config = dict(
    model='audio captioner',
    dataset='synthesised imitations of 52 everyday sounds, one a clip',
    train_examples=39062,
    noise_aug=0.01,
    n_mels=64,
    hop_length=320,
    input='log_mel',
    spec_augment=False,
    win_length=400,
    tokenizer='char',
    vocab_size=31,
    encoder_arch='vit',
    encoder_norm='layernorm',
    encoder_norm_position='pre',
    encoder_activation='gelu_tanh',
    encoder_mlp_ratio=3,
    encoder_head_dim=64,
    encoder_fused_qkv=True,
    encoder_bias='all',
    encoder_qk_norm=False,
    encoder_layer_scale_init=1.0,
    encoder_parallel_block=False,
    encoder_inner_norm=False,
    encoder_moe='top_k',
    encoder_drop_path=0.1,
    encoder_num_experts=16,
    encoder_moe_every=2,
    encoder_expert_mlp_ratio=2,
    encoder_experts_per_token=2,
    encoder_shared_expert=False,
    encoder_patch_size=[16, 8],
    encoder_layers=12,
    encoder_width=128,
    encoder_positions='learned',
    fusion='cross_attention',
    decoder_width=256,
    decoder_layers=7,
    decoder_norm='layernorm_no_bias',
    decoder_norm_position='pre',
    decoder_activation='gelu',
    decoder_mlp_ratio=6,
    decoder_head_dim=64,
    decoder_fused_qkv=False,
    decoder_bias='none',
    decoder_qk_norm=False,
    decoder_parallel_block=False,
    decoder_inner_norm=False,
    decoder_drop_path=0.05,
    decoder_positions='rope',
    decoder_cross_attention_every=1,
    decoder_tie_embeddings=False,
    residual_init='none',
    optimizer='nadamw',
    learning_rate=0.0012,
    beta1=0.9,
    beta2=0.95,
    eps=1e-08,
    max_grad_norm=1.0,
    max_steps=6800,
    batch_size=64,
    epochs=11.1,
    lr_schedule='cosine',
    final_lr_fraction=0.05,
    warmup_steps=340,
    weight_decay=0.0,
)
Rows from block 3 of the text decoder of a small audio captioner, named by matrix and row number. Rows with one number belong to one neuron. Each number is 128 + 32 x the weight over its row's rms, rounded and kept within 0 to 255. All counts start at 0. After the name is the row's rms in percent of the matrix's.
After each neuron's rows are labels from the 100 texts, of 14976, where the neuron reaches its highest value: "fires on" is the input token at the peak. Only what is clearly more common there than usual is listed. The data: synthesised imitations of 52 everyday sounds, one a clip.
# fc1: MLP up (decoder.blocks.3.mlp.fc1.weight, 1536x256), inputs 0-85
# fc2: MLP down (decoder.blocks.3.mlp.fc2.weight, 256x1536, transposed), outputs 0-85

fc1.215 098 [134 119  76 140 153 166  74  69 138  98 120 132 107 189 118 107 165 142 111 102 141 141 156 133  77  98 136  82 129 158 148  40  61 138 165 106 193  71 102 137  78 167  75  94 136 116 164 132  72  94 158  68 101  76 138 106 126 169  78 131 121 119 113 173 143 138 168 170 106 140 167 113  84 137 175 157 132 130  82 141 140 120 128 173 120 142]
fc2.215 100 [ 98 177 122 194 139 133 149 154  93 162 122 111 107  92  80 155 103 118 110 133 150  86 178 146  90 118 153  96 140 146 193  52  91 107 111  50 122  79 135 139 107 183 116 117 151 116 160  60 153 190 165 153 116 134  65 118  71 100 167 112  85 163 187 103  60 130 140 145 114  90 198  96 119 142 205 107  63  99  61 138 117 115 159  93 133  72]
fires on: "c"

fc1.563 100 [111 105 118  78 123 172  96  86 119 126 108 118 177 126 153 131 126 153 153 106 103 156 109 144 127 127 107 141 153 134 135 162 135 190 105  95  61 115 109 157 115  90 125  40  97 150 142 182  82  68 160 100 163 177 115 105 129 176 141 139 187 171 118 168 116 136 152 174 147 140 192 121 117  77 127 150 127 136 124 101 118  93 137 159  97 121]
fc2.563 102 [120 136 122 122 145 172 107  90 152 143 160 122 136 123 181 129 153 146 157 235 151  99 104  58 139 111 106 112 161 110 142 121  93 156  17 104 106 139 178 114  98  74 198 121 154 142 148 111  88 106 161 149 132 146 166 113 134 135  61 146 101  77 150  93 233 138 155 109 156 164 179 178 164 108 146 115 121 185 120 107 163 175 146 121 141  90]
fires on: "h"; "<end>"

fc1.541 104 [ 72 140 121 122 157 120  83  91 131  98 163 140 191 101 135 137 123 144 167 146  86 109  73 143 110 181 124 140 142 182 124 114 102  83 114 125  94  98 128  96  92  93 120 129 182 144 147 173  94  95 116 147 147 195 139 100 172 100 123 121 118  77 127 115 144 120 110 131 130 104 166 132  75 100 141  99 164  55 160  78 116  69 166 177 227 212]
fc2.541 107 [157 120 119 105 128  69  97 119  96  91 139 144 134 168  77 136 117 142  69 161 155  73  60 172 130 134 110 101 115 150 126  94  75  95 213 150  89  59 160 154 104 158 148 134 177  94 148 174 108 107 118 183 140  82 144  99  89  82  87 125 101 143  83 178  78 176 147 149  32 103 116 137  95 172 162 131  82 114 171  98 140 125  76 133 129 132]
fires on: "c"; "d"

fc1.533 097 [131 112  50 123 140 136 117  72 142 156 102 119 182 101 120 123 155 105 127 133 101 126  73 172 126 145 135  82 152 119 183 101 126 164 117 109 117 131 122 147  84 184 171 148 183  62 148 122 115 145 194 154 125 119  76  98 210  95  54  99 155 131  58 186 124 145 152 108  70 131 113 143 119 114 115 128  97 159 183 101 112 135 177 104 157 134]
fc2.533 088 [121 131 121 121 112 159 117 131 157  90 153 147 134 141 147 108 139 172 116  79 147 123  80 111 101 139 182 129 133 135 140 162 109 114 105 141 162 135 132 188 137 163 134 114 109  97 167 119 147  85 117 159 121 117 142 141 128 145  86 103 111 195 138 128 122 137 120 197 169 120 158 170  82 103 204 111 142  82  90 178 120 112  85 165 166 114]
fires on: "c"

fc1.243 102 [122 122  89 121 135 102 136 131  81 153 105 133 137 109 105  95 127 135 147  95  76  80  67  78 111 161  95  87 192  96 155  98 206 129  96  78 131 141 160 126  83 109 126 111 150 124  92 151 122 139 155 153  98 132 122 151 135  77 158 144 157 158 107 101  71 148 128 114 105 110  38 162 124 121  99 137 114 140 146 129 154 155 127 153 114  93]
fc2.243 093 [136 176 156  92 195 149 126 134 139  69 133 103 120 100 101 134 117  81 130 165 116 151 101  69 119 119 122 174 118 126 126 143  99 163 116 139 124 127  48 108 177 149 117 132 106 135 137 148 132 106 157 118  70 134  82 154 125 192  82 116  59 110 149  98 134 107  85 143 155 111 122  57 102 121 133 127 105 107 124 154 141 108 125 157 142 137]
fires on: " "; "r"

fc1.681 096 [170  68 138 108 173 106 178 167 135 110 121  88  99 134 171 128 126  90  86 141 176 137 117 115  84 181  96 156 146 151  92 133 123 167 131 118 124  89  51 133 139 122 164 157 126 106  63 126 126 165 102 132 133 147 129  77 185 161 163 130  76  95  62  59  99 201 105  88 149 133 172  99  94 156 166 152 141 150 122 101 127 153 115 171 111 119]
fc2.681 090 [ 87 128 101 163 125  91 124 126 107 104 155 139  90  62  91 132  95 218  90 131  87  83 137 130  86 181 171 100 173 131 109  98 113 201 128 125 113 110 222 123 110 216 138 143 131 148 142  86 185 126 168 130 189 172 100 131  84 126 142 223 136 105 120 158 178 134 146 173 160 175 139  95 139  87 197  98 100 110 178 191  75 100 148 138 177 115]
fires on: " "; "k"; "d"

fc1.612 097 [146 115 116 106  28 138 135  65 160 173  92 131 125 140 128 114 142 122 138  80 114  83 122 173 105 150 151 134 156 136 115 148 113 108 141 152 128 190 190 152 109 124 144 136 146 138  96 122 141 127  97 144 146  97 122  74 126 176 144 110 101 189 114 127  97 139 137 115 112  77 138 138 136 110 125  95 151 151 107  91  79 206 113 119  78 109]
fc2.612 090 [167  59 111 106 144 118 114  90 131  90 200 128 202 134 165 130 112 145 126 133 113 118 139 135 135 154 204 124 133 165 139 151 181  94 150 138 137  99 103 119  90 134  93 142 126 144 124 157  69  95 123 205 126 167 140  90 117 145 103 162 116 171 116 181 126 105 104 127 144 167 124 117  91 128 133  75 116 128  98 116 134 123  66 128  95 177]
fires on: "h"; "k"; "z"

fc1.11 100 [118  88 105 107  80 100 155 144 145  92  76  78  88 159 152 143 240  91 114 120 194 153 142 149  49 119 124 121 148 148 162 176 142 110  86 155 107 115 101 103 134 183 112  69 154 103 148 131  75 124 122  96 126 168 119 169 150 154 110 128 167 146 143 124 157 140 105 162 172 158 127 121  94 119 145 154 142 118 185 146 110 123 112 113 130 158]
fc2.11 097 [105 115 116  86 144 166 118  68 147 124  96 110 144 144 172 197 158 145 119 180 163 107 169  81 153 143 132 119 138 124 129 114 107 126 102 116  80 162 173 100 109 140 167 196  93 138 138 161 173  80 168 171 176 178  82 117  95 128 119 151 145  92 139  80 144  39  93 183 198 160  94 117 115  79 160  92 157 139 112 125 183 180 130 147 135 130]
fires on: "h"; "r"; "m"

fc1.674 100 [161 142 129 136 126  74 113 169 117  97 180 119  94 160 134  75 165 145  42 112 161 131 161 158 110 186  92 135 127 176  71 100 104  75 137  55 153 121 119 124 111 123  95 100 128 154 145 112 158  90 159  84  47 117  68 148 128 157 147 171 130 169 175 162 183 176 125  73 128 119 131 129 137 134 177 170 108 133 136 147 157 133 149 162  55 116]
fc2.674 098 [188 155  97 145 148 154 145 103 129 138 103 149 133  99 116 151 118 131  99  97 141 159  95 153 123 126 140  89  96  56 164  76 137 167 160 119 138 148 132 110 132 158  89 113 117 100  91 163 174  85 113  88  88  95 145 125 133  90  89  85 103 177 159 153 132 125 145  88 175 128  75 139  97 132 161  93 110 143 169 116  77  74 144 113 157 125]
fires on: "f"

fc1.727 098 [139  98  69  42  69  76 172 128 144 112 106  93 148 167 111 138 110 186 105 119 148 192 178 186 128 110 105 122  92 199 139 185 129  78 109 147 138 176 150 208 162 155 136  78 110 140 176  94 190 162 149  86 173 118  94 139  96 106 115 140 109 159 143 134 117 117 143 104 194 182 141  88  80 144 175  82 135 142  88 128 140 155 122 140 101 117]
fc2.727 106 [ 69  85 108 102  58 105 118 134 109 101  91 142 134  82 167 119 129 104 103  88 162 104 131 116 111 199 128 126 126  98 167 126 121 113 162 110  80  86 105 174 174 105  88 101 118 103 128  73 160 107 133  79 159  83 175 134 170 119 109  37 148 126  77 164 123 135 107 142 133 123 129  59 109  77 120 132  72  79 161 159 114 128 101 140 147 124]
fires on: "h"; "w"; "m"

fc1.327 099 [140  60 112  69 109 115 118 149  99 118  98  93 194 141 163  99 158  96  91  87 152 114 105 151 141 105 145 136 129 169 146 150 122 120 113 154 113 126 121 163 120  98 163 158  93 152 153 121 141 181 135 102 173  92  95 140 146  99 142 113 176  91 116 108 105 122 180 104 132 158 120  69  97 165 182  50 153 136 114 109 131 178 142 124 146 134]
fc2.327 105 [ 86 121 104 114 107 144 121 153 171 112 150 109 101 106  97 140  63 144 103 102 149 154  99 104 128 140 186 106  91 184 142 110 164 144 136  91 124 113 161 195  97 132 111 172 172 103  87  69 148 133  99 159 134  94 126  93 100 133 103 135  66 124  88 121  12 160 144 119 151 137  86 136 120 129 141 162 135 127  92 163  98 106 150 114 149 143]
fires on: " "; "f"

fc1.261 100 [160 140 126 111 158 114 144  87  68 100 152 113 168 163 145 131 125 175 116 172 140 160 119 147  77 137 111 176 126 124  90 144 142 129 101 118 138  32  84 153  90 106 147 160 148 151 137 161  85 101 138  97  88 147  78 147 161  70 155 167 159 130 168 126 176 148 121 131 135  46 162 144  96 122 121 120 106 120  59 111 162 205 108 147 106 135]
fc2.261 106 [ 94 137 144 138 115 136 174 164 100 164  95 116 154 146  93  86 183 145 128 140 154  71 124 126 144 160 143 143 147 189  96 205 117 119 189 137  99 129  92 173 113  97 159 147 131  89 163 130  97 145  93 126 150 120 172 132 115 121 101 118 133  83 113 127 133 158 110 133 109 103 128 165 207 172  61 165  88 117 112 160 185  93  44 120  99 158]
fires on: "c"; "s"

fc1.363 100 [ 93 125 115 116 121 102 104 169 113  60 193 114  99 172  90 127 162 147 125 109  83 139 126 128 152 142  72 164 109 229 174 137  84 110  65 120  89  95 105  94  76 141 145 106 135  29 100 152 179 106 157 147 122 144 100 132 132  88 118 131 104 149 146 137 123 123 144 150 144 111 152 162 155  70 156  90 141 106 104 118 122  60 148 179 101 117]
fc2.363 103 [148 161 153 130  97 103 135 116 117  79 154 163  83 149 116 119 147 123  92 141 173 120  64  98 163 126 124 107 130  99 159 108 141 111 154  72 145 135 145 119 139  95 129 124  77  84 105 170 191 145 201  79  92 118 112 165 154  93 130 169 109  87 172 129 168 125 146 115 143 115  99  95 134 169 131  63 163 140 124  90  97 125 115 149  71 134]
fires on: "f"

fc1.598 105 [125  82 110  81  99 132 121 154 110 134 108  79 149 102 126 115 116 101 138 137 148 198 146  70 125 105 166 214  69 109 142 128 125  97 131  75 157  68 115 158 159 118 146 115 190  95  75 110 163 122 108 103 115 122 101 137 122  81 134 114 132 148 104  87  18 128 103  72 150 129 145 113 115 141 170 159 128 134 159 179  75 130 122 141 104 179]
fc2.598 097 [107 103 107 164 122  97 166 118  89 127 153 159 138  98 122 127 160 188 171  75 126 150 125 102 107 141 107 132 145 124 101 108 135 122  80 117 153 142 160 117 107 153 120 110 147 141 101  91 137 101 169 151 128  89  56 153 150 133 118 145  38 111 153  88 131  85 152 134  98 148  88 141 177 138 139 161 119 151 130 147  85 206 179 132 151 120]
fires on: "h"; " "

fc1.6 100 [150 140 104 143 101 124 194 145  26  84 169 126 144 121 105 104 147 179 127 127 136 118 126 126 139 172 165 141  97  91 178 165 109 127 101 170 133 102  94 132 106  97 143 104 156 119 162 179 137 177 176 177 158 163 191 102 112  23  95 155 144  54 135  88 144 149 108 134 106  83  71 132 109 127 135 134 135 125 114 138 152 151 140 141  91 119]
fc2.6 111 [144 121 163  96 139 171 145  89 137 107 116 151 114 139 101 112 155  51 132 108 113 130 103 109 147 141 121 152 124 132 164 132  74 100  60 139 135 161  76 165 177  92  79 116 150 115 116  81 118 153  80 188 116 175 144  94 144 134 105  97 116 163 134 153 160 129  80 120 138 113 122  69  89 101 118  98 157  98 188  93 155  93 121 117  80 126]
fires on: " "; "w"